Weights of a small text-conditioned image flow-matching model.
Model: arch unet, text encoder width 256, text encoder norm layernorm, text encoder activation gelu.
Data: trained on drawn human figures in many poses, 195000 training examples, 1.2 epochs.
Rows from block 9 of the text encoder of a small text-conditioned image flow-matching model, named by matrix and row number. Rows with one number belong to one neuron. Each number is 128 + 24 x the weight over its row's rms, rounded and kept within 0 to 255. All counts start at 0. Numbers have three digits each. After the name is the row's rms in percent of the matrix's.
After each neuron's rows are labels from the 100 texts, of 14976, where the neuron reaches its highest value: "tokens" is the input token at the peak. Only what is clearly more common there than usual is listed. The data: drawn human figures in many poses.
# fc1: MLP up (text_encoder.blocks.9.mlp.fc1.weight, 768x256), inputs 52-103
# fc2: MLP down (text_encoder.blocks.9.mlp.fc2.weight, 256x768, transposed), outputs 52-103

fc1.299 104:144134110146132140145148095104103110175103089106143129146145116174127138093177123141112142175111163142137098138133156064110126149115107138119155116146129125
fc2.299 126:090100118126108099110098151158146156086146151129108107127129103086094104144117137150154097085116095136133136132145135150150137083109139118128151103116071147
tokens: "a"

fc1.441 100:120083139122139160113130141143139136125094089144170089106157146132092122136123126132082157117145130109122160142210139119125154149128125129116138122110108124
fc2.441 105:144141130126144117109126117092108133144132146127161140130106096061116083125106135150126153178157092147144156113091093132157107137142156109136100127110191150
tokens: "yellow"; "purple"

fc1.118 138:124176142126112101136162191130160135105132157147110078137133128136071138131128112118110109171130150188133104088118096093123139120119154082122094112117118092
fc2.118 187:101141124060143160142131145114120109133080109092148104153123103161115105125120147132091135155140144120147082153133137117131094178130143164171152088111127109
tokens: "lunging"

fc1.498 121:128123140116119124112180154108147093175145091125074155181080158128096177135168118082178134160099125120101135104066126161111145135114151132152122136172137112
fc2.498 117:149156116122116123126114130138114116128125137126144104133184092138144103136111096152099117079155092133154121137170115084119116171114096130080125113068073137
tokens: "grey"; "figure"

fc1.83 082:120086133091129145119139123147168146143124167156172130095109153114099131137160142146123142114142113163123099147161093139172090153156114168164146132116139097
fc2.83 075:158128059122142112133145147133150113152161091107137134140095108090170110127088152135114154164119132113143090114149111070135170130105157098121147112142148156
tokens: "yellow"

fc1.638 090:134123134119152111094110130124128129187176116102110121118066152094102126143120115086158115143118085115093115109115107126167120133118130158178115081134185141
fc2.638 096:169115096149089126087134128108167111111125137118153119140135142162165140132107114128120134112128138139169151126184110129106162116144134126105148144101114118
tokens: "blue"

fc1.582 084:180074124158150142147135137099134106143097123135101122101109057121131113128111107124119121178174131132127123112098100167164139172122132119113110141175172108
fc2.582 078:116156123090106131100150132118150122109164155116151127143149184112114167120141121145091139119120122137128136142191159111085136129118118134134147113094060196
tokens: "blue"

fc1.211 108:133116121136124156118104138105133113138120124148088088098100138132143147147140138114126184129111176142126152108100158096139089135116135174160189079108134143
fc2.211 103:134130153119164136116147107194120149150138146107165154180149145141084126124123109125130077115156101147132114137131130128103164101124109091097087170129117122
tokens: ","; "green"

fc1.67 088:139145145114114152117109147107140130143124092161141110116100137159126148164132145114119135141145147125144134150130143113141146129111081120155120105106144145
fc2.67 082:142082144133158080120172143168148125082130160083141097091141129080116114114090121090146123077124121165097167112162152159122139119110117124129102160097149143
tokens: "blue"; "orange"

fc1.428 087:128127094123127103172130124129107147164119173125134138125156148160094152124084141122140147140154139085154134099130086107119109137134136087104133155127163154
fc2.428 076:111112134115091168116111099117150113078153082165128121120110127124173086092180146138150118138114123160107106122100138156141138117109122134137135072117107091
tokens: "grey"

fc1.661 124:186167101122133152127154113119155107157104128115130161114104140116154110090138115150126116124104144146160153124130110115114165159103124125109139121105154161
fc2.661 119:106111163134099108152092156087092132136157127135106058145134133175114132136123168097127112122148115124119122147135096130121122094104089170136103143156124156
tokens: "grey"

fc1.201 090:161145132103137167091162123131115090099124154111149128129140133146084145083117131112130124107114120147163116101155146157121127139113146167092124144111159128
fc2.201 094:122130133135110112148112160130113121168146154164143129132111171096161100153175124134134142150151099156129142168121119085129137079135161090110127114117150137
tokens: "blue"

fc1.735 100:155152142146155177126129103138196133154131131128158116113131086122067119159151154135096110153143136138112150133158118134159119133116125125127121157119129114
fc2.735 092:094112112163120088138149176108080147128157109136092140128114146131142115076140125094146154126123095114146134116116154136080167102126137120119156121145127127
tokens: "blue"

fc1.152 078:134150148118140101108182099135149140116139100125126165143113157127139183132085107129121135132121162173144127154160133139171100145109107109164150094129128150
fc2.152 075:133113107154134134124104153122122112145103146131121106127119112123081096088154137133108108137136101101109123102119134099150121091112165145096125165141122137
tokens: "<end>"

fc1.320 060:154130144118130113109124112120122123114152153138133082137118140162110148164148124172103112111121087142120145163150106117149108154135105067093142102071115120
fc2.320 056:115111122128159130114148113112133114158092115117101179107159143092128130134106127075136131148144155115129113147100161160123146106138174161169117171153155147
tokens: "grey"

fc1.483 071:167109100147101135126132144102154098147150145171181105092149154104179140136107146147152096099093116155148113131174090134101135130117118126093155154138138137
fc2.483 068:092138132070130103114132110144133169152111093127056104136143103133111089116150141095162152151156106107081125147120153118147125117099136154144079107128151152
tokens: "yellow"; "orange"

fc1.364 082:105153107135102092119118123086160128146129082109114126121129115144093111141128150122143094137123093130162151119111086185138092102137104149172170158119117181
fc2.364 077:158130126152173183141169130147123132130116159114117113131123126123153128116125101102133146116139177122124107144104149054110153153145125083129074103137138081
tokens: "<end>"

fc1.616 100:131144158122137109142109094152119129183142150133113130149132110126096092134138089159130138111110104124120143149127106173127162147119132153095152124155111168
fc2.616 097:138088109109133153097107140086121097095106118151106151100118156116169162128107159077106121155157168120136143126115092108139091132143131153175121159138142091
tokens: "grey"; "a"

fc1.132 074:178093125164133147108121141120121138134119107108083114144147149122104148162129157120152115115135114129145087125192076142100109114114150106187106135114158155
fc2.132 062:101170141074099118145143131131154128127135167128178120144097137097154111087153092158107127129130120143116147121062164126139132126158097136079120135103133155
tokens: "trousers"; "purple"

fc1.362 077:098126144109146113081081129111142154082130144113115139132139187137165088150099096171111104140172157155166111138144161064125139100115081174136155116146127116
fc2.362 075:164110105102108115187162126123118137146136131138141117162121080101062157114127127110101151128117130143102136114095119179149106175156170064108127138117124117
tokens: "purple"; "blue"

fc1.3 069:163131099123119108088165115144133117175075112133148163092160142142109120136082086110103116105134133195135154171134077120127079108142161109159126138147103141
fc2.3 060:114114128102093182144089144115130151105154149130140095145109126075125149125177170140146142148135118088094132118115167128143163166102082153103153114114144133
tokens: "grey"; "purple"

fc1.624 116:133146105168110132138187136122114103137124090167134131055108136107136131103126158117160132150147140142169145148096139123112167160136161149099099140107146110
fc2.624 124:130129142102124138102132125113104131146149165109138126118139169101154166139142142097118102088123101144136138150161134100183149109112140159129187180129129124
tokens: "blue"

fc1.522 106:147121127153146151103165143133168139118103097137127109141119137156044125122141148125125143140095077115133137121145129147105141139080126090111130170141167167
fc2.522 100:131137143115098106136113114078094095144167160149163126160107112127219138113151093098103108138150147139101129131142139096114141116184164174134108085110139123
tokens: "blue"; "purple"

fc1.137 090:142125134156141133149142137132128095073104136150115167065131133128084095165120126153145180162109110172115198116165109107158162156120091114167163107100117118
fc2.137 083:106128129092144132091119127115131150153124148114145103158117123131135167084141116139106081132113141107136076116097146130100100129129162130094098145159145114
tokens: "purple"; "blue"

fc1.135 059:149095084115114156095124158109092121140130155174157138101144128139160087111149104185110153120152128162154150074075099139142155123104107128124139138125111104
fc2.135 050:081125119174119136158113123128110129111143127122127098141121102115117128173088144066104120119163100099117129170161136117120140127095148170134132100119120137
tokens: "figure"; "a"

fc1.289 059:125157094145116158127138119150103150127130162112146143110113122139085124147153108112102129114150136146124116068105140138115139152144138069176096133151138118
fc2.289 051:130118103067111140145144143083156109161119121147087132137151150104166117131106130151165139156112113113143094151155109148143137112125110163095141124096140134
tokens: "a"; "red"

fc1.496 112:132141137123139147147110100166161152118132173149087098128169129150121104143135168140116177118138118144139129093088099117136110140132160143132109105057161137
fc2.496 107:114099107114116118095134140148102146157129127171170113131109145122152094130132111129127123179107160126097146108151166166108102110112130096165172127162083130
tokens: "purple"

fc1.561 106:178122087121111128087085128104146168184122179144117107112099155139120086117083123140112138103168127171099077138115115086087166156121138153111160145128100116
fc2.561 091:084125143099117109151169121161115106093162105128122154133143078122148124176164154122139160163095125118184155083116104167140101115109112150127123133115154152
tokens: "yellow"; "blue"

fc1.111 132:136128139125116144109109114128133136119093146141140106182116164089107106140135137067077144118143134168159138141135138135125133140136125139138127115129113140
fc2.111 130:140162140150134151135143141162201079127168160163137140095114104121171146128137101152142146126099102096123169119147098134124091068135132128144136126130126128
tokens: ","; "teal"

fc1.283 117:161143133087109124126162182157120102134153143165117145073119109135160094114148139158117127133123152154127163093126071138173070161127156133143100080089164059
fc2.283 130:146122134156151119109123123125137114170108129151109109175138135127089138103161166115101129100139117086113182119152112113084141106094099129108150171166121161
tokens: "yellow"

fc1.124 064:114145175157125141121129160110133120146129120152120143119106123137162116147134101115157153102172109147121104100129073079100167134107078169138162115140144103
fc2.124 056:147102068097117149113123080148110108120142135145132097141145135155113114129137130128120126125110122116108148122121159171162141126113136085092087156127108165
tokens: "a"

fc1.122 105:089131157164127127124169139114183090154121109119089127115122127092138171166126113122066102134142089081171142110128136107155144106085130134151136135138131147
fc2.122 098:127155105107147156123120142136114134104141113144145090172131109106112111104117174136159129119138137167116125141116093156102102173178156092124133086122121111
tokens: "a"; "figure"

fc1.727 110:129143121146146126113151150114160137125130140127100056139117126119140150132127129174093154129143129170138115099164140114136137138143116137144107144126102129
fc2.727 149:139129140113139147156155114134145113108137107106141159149139077136102080105132111112111083089115142136138104110084122072139139161125151105121146109123174119
tokens: "lunging"

fc1.247 065:094144143115068143151102146105163112109136119129136111164087140135107107093155128122134129134118082141124153108157132144128129137087116115100107120144153165
fc2.247 057:147109139173172120080150106145103124168103137133090145116156127107156132159107153133150089129157156106129093165147127120125149125126121163177158109140137091
tokens: "grey"; "white"

fc1.155 065:133107156121174113128120130102128099133141123162113181167096124127173142099143125122114135155144115117151103139132146113165113141085157116097122117147110083
fc2.155 057:115131114082118120120112102151102130127152155150166127074162113122096118137087110134104099091146133121130151100148120125141102111165121130153159126122142134
tokens: "a"; "lying"

fc1.730 156:154089123108144103112162166124102121100106156111121118070107100104100128089149127143148162144138120132121164077128128134160128156099159112109103096110165078
fc2.730 164:141139121130101151171132167150132115173157093150142133169137111140143071126107176149104098115150146153145127143145105127099143130127112146125132143141109159
tokens: "yellow"; "orange"

fc1.455 067:141130098164134144128079080137139125170120118125163112115142151147122113178144122121172146142166124176107123134112123110111087133143123126136125106098142130
fc2.455 066:092132141096143117141162142135135149097120149165109137090158158100130105095089099112116155125103125122131123104126126136141130145140133111150177110136107113
tokens: "figure"

fc1.370 102:152140124109098109112127113069188112122153189155160101135128168091164133133137134170085125129106154159159141125130139093124149171103150117119145148147137085
fc2.370 094:100089160124164130149074128137090102128127091134109161104118098159106089132150164107126126152160100138116108104150106170136091113132122119143147080122128152
tokens: "a"; "lying"

fc1.310 098:133111142102166125118099123131179100172156113134101103144142107159131139130081143141122086115111162114138133134153166156180127152104141114195139132137138128
fc2.310 097:122117125188101113163132097108117148075095139092140152124108124114145118115128111115122153108128114101076128139099139073119111113173131133097134142158144106
tokens: "lunging"; "in"; "green"

fc1.286 088:141091119142130099140177166143106129140145164094156111125108172109112114142134084141104151156220119168100133105148106161106139129111157141145125147129150120
fc2.286 089:128124094119158119151084095087151122125146095189142187137143085142196098133141139114147171119101102075155164097161131100161131125139148162101128132141116144
tokens: "purple"; "blue"

fc1.74 072:112156119066111147117122116141130106143128148165181145142110142126128129084083104147141117108130116158152140146153162181153138144118112161099144193146087111
fc2.74 061:148128148136139104137126106096153116084143136118082119127136104103137132188156155122122142161128139104103105116121099059109084114118143096128103092105180154
tokens: ","

fc1.115 106:132148111102145090145123153117176114130177101151125074139119139150122135162169147142108092105103147142105081104127048120149167135098125073160144135107156131
fc2.115 116:132111115089098167168128134130103136151083156099104126152175133140093120096118123100126141169162142127173127081111162130091122132135113128093148094147148108
tokens: "trousers"